From a checkpoint of a small CTC audio transcriber: mfcc input, 4800 steps.
Rows from block 2 of a small CTC audio transcriber, named by matrix and row number. Rows with one number belong to one neuron. Each number is 500 + 50 x the weight over its row's rms, rounded and kept within 0 to 999. All counts start at 0. Numbers have three digits each.
After each neuron's rows are labels from the 100 clips, of 14848, where the neuron reaches its highest value: "peak on" is the class under the peak. Only what is clearly more common there than usual is listed. The data: phrases spoken by 400 fixed synthetic voices.
# fc1: MLP up (model.blocks.2.mlp.fc1.weight, 1536x384), inputs 128-255
# fc2: MLP down (model.blocks.2.mlp.fc2.weight, 384x1536, transposed), outputs 128-255

fc1.116:451453461483505560530571450487433448453517559587456442536522528476453378521519579442405585588464471437423525535600471550391528554515516550496485405459497538513431492556468547503465580481501688489469462515406490443499466542515488496433523505482491459593490493504414501425420541460518596467464464488571491396499576454505501483512347512528500454425485546520409530493544440476427535467486
fc2.116:500504534407417559473472554468508553544505455538469516503495527449482558476465488499461465529569448519538474513546431545450491507503498461467519515451436482538523497586590523535513474476618598520462539461519479522418540543483587437520486615562525526514521533596598444535547483450453473457446452515445510606615472497598491416516493480515543560506481496585436469534503502557507508458540
peak on: /ɪ/; /k/

fc1.34:512525475428562512495529433574461465470544520559511475507614480497486481519529463492527478510542571462512438551522566495475572454478516575585560477512376526451474461544506489538446455551458448442546500486442486514434511517437487527559460521431472409599468451489520475537497486543517484509468465481505402496440521453455471505457503534465419466502546523535497498486482442502441490500549
fc2.34:461443554509417498466504569473480596483552549418496495533497399591489498639468447463540443449466503439483494527483503464541508519506446612547491415406550428544521423450456482409494526515479544480503520561403454498462424480510544522415500481497601543418459498555489570532520530398504427470420498549491589679481496413556486511504545571464492433476576535415499462501501452512546586421439
peak on: /tʃ/

fc1.48:498462536489495483539541506541382475448594638493504487476531478546471514586474468553488487528557531457488509557519532606378526483487421594538465501467502529411483477467491436473538471497556557507534494451458548497558428562517561554516465477517528560492482481439455434507621547486410490448567509389524493388449560436474446497483455534413539473486480472509487538499503491475499528535404
fc2.48:467484490527484495502447507571579470435481596486498465513547414499490558460542453508549554543499430372581392533481512599488538500485445564465476453497453404540493540460544571366478473500489612411472467551529471537548566566534458450580495515486546444599568522468506469477528547488460475491585440503490482603472511499486440531518491449459499457463573524574470527504527517538477607459467
peak on: /tʃ/

fc1.765:488461476478527486596578508513385512492495538411474419443566523478463424592478469466513468467461570462517542497489446587483550562488550577479489506439508552471503487514461517598499550516476551415566510424405520479507468585477586498474546471538443475520551444384559482564532521538469541562493462497582500495496576467465490519443472489455462462581542515561415523517462531503543463540481
fc2.765:586569501457494508505520450505549532479522540468456476488596538439451585498405488498504465531427473516508600602504501475484537486484508430467444548532474434434539462487520483487571495538559444514483514623510471497471472522465488517530520478478548440452662537417510455458518437558497521520560454485505527520504502493521484484534471543495538490444453477465504530508576475538518521469534
peak on: /tʃ/

fc1.1:441458466505540510585494481521554461596523469490500502437417493497470471520471552552495556576505494599446504491511562519597488547534348567525514525472492542543539563594540471409546515494489480573606513448415460527485395503478499517541541440520487503520441508603549566572439559501463521463513451531509563566465522569448426493570415599488491597629536562445410463487460523432546545547610
fc2.1:509553522479451545526485420441485545483543655550503473536533538532451560489526506448445478402476487517514504445531455381501470391507550458424512505540477488513519460492530552484454361507551538508440525508489436490456535551603508603440392512490506569505512581417539403501540442572505559542541555518469448446538501540565564447453451440497580599491451523557501589555489528470467451510486
peak on: /tʃ/

fc1.184:464483503353434570507420556644433384552452496455489469592543421528544484483512560479445556445538463580521476510529502551543502555467501481525497567485507451518562398551475482472463432534449537500509546465554484489429466526506441390508444506548544488454425555503504500481526502555487479457538520535521479549474621566544426396446564526485452484446503516502522564455535518437439570527428
fc2.184:463469480550386584447439406483500529515505441472513465515479574460604543555461542459542517505569462568440481456527450508492529447479489489412439438460511505530501581477539497477517445499502452534504527482602534504501454409534520551576404474545473474461475573484522462488510476501492437602471563474504482492494522564482513552494486484524487515459628520548461531508559530493515684556431
peak on: /k/

fc1.132:455470507528446565551447473448436465552485432507515487472515504540450536536495499490436532452522468447547517509609493522548513467452526499448506615446545604474535523530478492435410456501493445468468491542504540495520503526541486577548456475424471538488463534395536511421495406437441475384540496512535506443486533526554590517528541528503523494521436642594464592527505563543491398449417
fc2.132:494502480502505527452456527505584567554566530513569497503536477498543414477556518479528485456456435500451572565576557465393450564513457427574443433503484527498489507543450484522466419480490471415472480529491530555506479576507447483403446523544555488466464423448554545525495496544538490452420415372498487437408494472383409499535474493428499528611477390477421535614590574532500525424540
peak on: /ɪ/

fc1.411:457422556490511485584475523549472474542519481459547425462588460445523391477473493518480466463547460502464599570523543525490436525465448508567527574509481532471476479464488426432528476478522553496519468580519528486486450526443436381530477439466447464481572447456460475484531504403431500441571458526516486425457598563441453542523402550472519592596485527503440465573389485440437531514584
fc2.411:505462482559504528548470442514477435466574486426573505527564529481535500516534604512530523521455468464457542511528489452490537510602480585494465584452523562447508482399520508437500504485443485488540499531495426516434591477556483602503476487479464535473536495519485378455529528573620456541486469425541429447460629561603514515494503534549538529600431413402505511516460427476389552568420
peak on: /tʃ/; /ɝ/

fc1.368:461493482478546582565527515562483542474420492477564397456456487476487513565531549446493500447515550462519570546556550509616515504466505388520449455465531488477452387518432466538516430520453447408545490506496493506499464489374470524447607507385497511440552428403490496564552526474378543501585504453490533540517504583503503480425424548416479414471580475491566468445488427552445583466530
fc2.368:600441463421455524553534535469515461473548461498510459483508458463563538535502499559500415451500547560437491484604544507496471444468570454425436486434503615477535499495596468449524527441437404478579584548560568518488478561528448593470465421543454513426428471497491512600497545469519478540447537438408548550522583486455463528515506496471469560502520487417461451494552481575551558518482
peak on: /eɪ/

fc1.270:458466458489567587516450528603531492596518501453562475548466538539492494486539551494445461404445440551470515448632510462564479513434569538498455625553454526497397514623501505382508385517454545417503489516488478516618426527589495525473307490446554429477379450521532391590408589475488512508472468450488553467529611514497462481487445521514477515531466506543363531436493451456474438560450
fc2.270:430475558531466360373564538480411416558476535475450560433442487513496550457523383523567577507489547489508566493473529569545473527432548507549544580433489505522513524419466517433466498532495563471558480490538460524511462417520563522415477494510509538502462496469459464562498541419397526526524497448478458488456478525552401508459514523509524429538517451500438543414503436455527486458466
peak on: /ɪ/

fc1.123:572448464402440466543454472563539493546511607539432534545468492498490384482483501561540502547535416490469582444540528499471477637496427434480476570500483528515515530546489516478486617604476479494383456485476494430496423578484524383535446506489544506389457504518485443461474416415417545484587503495562455475408540530507484455637398499555642473475531578471455487508448468437531416552449
fc2.123:522547463471458424643498591492449418502519547415613520570493523542475503478500514539462424454465515492511391460495526472477508427484508563494555513493536487512521564575553550546452478544509544584529519474452486549460553450500501645402544500509513530460556575478476480425518623563479454521546507521502520509583492505487529498475521503467529502564472421465564519539437513499407553439451
peak on: /n/

fc1.480:497468538517460516499502375528566545529474456441494456499602488559541474557478495488513458497528518443519450546485573546467515380463461610482513504488503556381483446514470425508601444476510502488597497407523537536476523537505575522534525484485493476524479465395450542455496565533423488527509558473562592467508565404429483496518432464503487458563590535576461519492545442577470492630463
fc2.480:533446459459572453525480524529556499570544585509579546496412531512518413590506469493523510576510523577407483519432455495608542498413480463508506434568484459597518400532471453424531534516525556457459526506543480514521382619500470565537541467408679449484567584443517499444531464493495499463605530476542541546528481546474538511518484487459442501486638511529443531368560407545549472571442
peak on: /tʃ/; /ʃ/

fc1.551:466579498594476454511589413425508536452439578468453473498517546487423477498499451441400484460523422469529524580567506384395481482460505506445408515527428495496416479462451441529508556528441523554567426536479403649497512525527622564508473432513489429489544528415482460578474414549397637539497553473418569508499503459425416494438454488439579501525545536597493548592517664466538493532507
fc2.551:445518539472552524500498548482441529426480559505487550478537596529490492528547568378530497447439576575506500509520564454493535533529448526513567477475552482480522445522497466514501339478419474524510504560482532541505479525426519505449543479483464543426433543493541404510499544449493362577454479430469407487445538536555556553495529480556534487552384475474531598459509468484502517622470
peak on: /n/

fc1.149:491442465499555526480469447501450476603519531408454418458382524456542479393613548528440474488345471560396565481622461418496549536542463482493411505502530470460519391506499373465476509520491523559598508515451498485519506524615544537482526529538497496471458528424493506535501477502532530526456456502534604498434486505559473442460464468565493495527554546547451463526464405484463519556555
fc2.149:590571613470420453562593518465484588448509489481411540431517543476385592500450354431463524555545486620396481482500511464561473589529559435539488465444512522476462597497485516507569478577486441525528444521461463532457389474498448562436544444449546507540350576573473493462571572524437504587527566475477611514487528446572579531486489451506487534543507452556472463473513431417481576531518
peak on: /n/; /v/

fc1.204:452470514458449527563495436573442483512566584533464410531473419476526497404527436447492475550557487485460486531533490484406598575521409487511531501556462475478531432452467486448535431526447485443428515468478516464473463617510595464476606539576523503529452523455462490558471490509443525563553528478575442517515529508477562602514448496465434462495520498455469527525472322434431450486492
fc2.204:576540577541533484440470544605523490423531529506473532579544472487533442526420458469519472396498470479403563430440402484543536485465413446509500500540474438507489502478571561425565489485465563575475533512457595490490472522468508470521523450468507528481584534504546525521527408551472480619481493524490464615495493543468476539476446484488479435415520494438518430406502465492539473460546
peak on: /tʃ/; /k/

fc1.4:522478456382565611556540444559522555443424565458561515499453493497456489464526576539503519489492455482592474566461557500565471526507603506476429499511432544518424438536408512569510552536481467439479515502475458534494535485464451423533532439462588429535518445566479457437452433579510573485537473491529471452534472502488549491418516538502388524453502496594543460512476498469474452554529
fc2.4:458482501556519393456492445561462438424480448458497424523405467536580449595542529562468436501498378501602506544504535486545492460566544525418513440441455494523547547491481487522454515558472469461522496462493647516548522521501499462520493468500397532601458523451542536573487534379490424520375493535491583480558472450488522509543492488555508454407626525489461438505490537562468415460475
peak on: /eɪ/; /b/

fc1.5:457539465541569629514492438456423544515563570535347496523544593502517448512437553553555526517596512527536538440482516510435535515517453531478499527530478573501507482481447511524454580501483517451520573481430450513481563428515406457596506488568490459501481417535545592475540373514430480607500546504510575493503488407424468477432420562520539539526556576510516464505504485518486443629563
fc2.5:481531478445488443485495542461475492579536551480550472517461444474421515525511500457473486495431474494464518653570510464533549496480597543522457507424459546453428474596511470536496475441476452529495521507510469534508427580518490450418512492440494442588418531477473526528516654555521505406546489468528564541555598496534481502485487529494509492462421514554469519497509509465439474434514
peak on: /ɪ/; /i/

fc1.580:514615460462527471544581490576506470494503520533487511486515411482561540532467522541484422546485503506538505540489527455506488397488499510470431542483455453512518401536534556519545425517503464450493512532465398539520511565566473457470431484427438425523495501494643560489478502452477545436612500564540471457518478516545510540478480518450489430547330563451511492506422540476443446534560
fc2.580:525442460513537485534451432501608511447590469501469506535524428495549464472508502470458454519512483457480569533425460465473551435413466422426434462420480450435501537529540530478598505512487525416534461498492489479425520484481562482574576497569514423472523496504541516491536529427558594488485499561421525505505464510461506540478462529536525507471517494512434497366527465606499452564494
peak on: /ɪ/

fc1.485:426486433637529501596556468497555486570579486521477471535482594503509428513465541548522525510517521547481475565532562506410520561505493434525425563506446624470474509471507609524492525494521568501496523527475480491448495490386508402531571448448490431523424508468512580553531536480485589527496572499516442447480531435492540450476501506485476479511450565473482462475448502435515520463527
fc2.485:487662584535480557533562604420517548517542456489475521493400528484486469432600528524602518495379508514517420520537483551423488499526484493582527515492529511477486485419492565477435530425574574447446476517512460541412420494491479449587597552463480565512444547506538594536500492493436541603494483481531404435602550576466444469533557547477572525523464510467505480541450467445456554499461
peak on: /eɪ/; /d/

fc1.734:538513503514421540449423525543472503474494508380520475459490567506530472456565616496510417547454567464456536598545480472520469526561491437494522536442522536432473464561409542631488471513498456539494486591545535481539517524552459414526459570470485453551531470556492500507571537476424486511476458510561548547550545584435519484486503527519482462486506530566535550475457563520532458496597
fc2.734:434471433560600479587587509537541512475384444536507471544472496563436422459417501445572507478472517508529458454560488508521535451577478506523437475527524482547518517496514502589440510532440492552529434519463584441555536466541474458493608426615446515447462483534490468526486526498542478496464528505498474418535554562366530510472514450487532585481441463416468457522416538482460598631503
peak on: /eɪ/; /ɔ/

fc1.376:430595572488454494523492491514496484591461528524525510581444503529588447498430514537432492563457535538520501464522525580460543472438574477510486546493461519484408487631405482473479434392502474443500435495556412560578505491534552493536423505575497502544440509426456487389420465502453468565510538453600473416545508391476540520493507485532523492552436514570525567494470471480447507467468
fc2.376:470415481539456437508393531553454567460492419515563525468517440481468441523474470509526516469538518533535548550512543446524506570609383451492534479475501501529478537514537441570579514477506445522508565504484579416490492484524502517543453478511475507564587484484464496520467462589484451596396375449561537587498580442610528478538530578428518472535365478446404502419496504544568433558524
peak on: /ɪ/

fc1.466:398527429471366562525455489502408548467527498550446443542493528465513529531500473507408596575570513482590557511532536538460540504483563497491488515443439615402463533491497422488512476395482466397544480480509572476521504526477469464624442437436449425565570462451515542448523442533411474453530569534556476475580537459514469534497518535440464543515570617596426514503429494515507439435527
fc2.466:436471521438527485460522487539537421512466516573582518510463497528515552538543417501491515517539535502599489439383522466520503478520595484417494461444407544497500511571521413481499500562586483432485472524418531458635585484690507519498447542406487593575503408561457542537551525531399465465542581415489447437533473482539453424503508500507493598525559419519408503476421485520519449433446
peak on: /ɪ/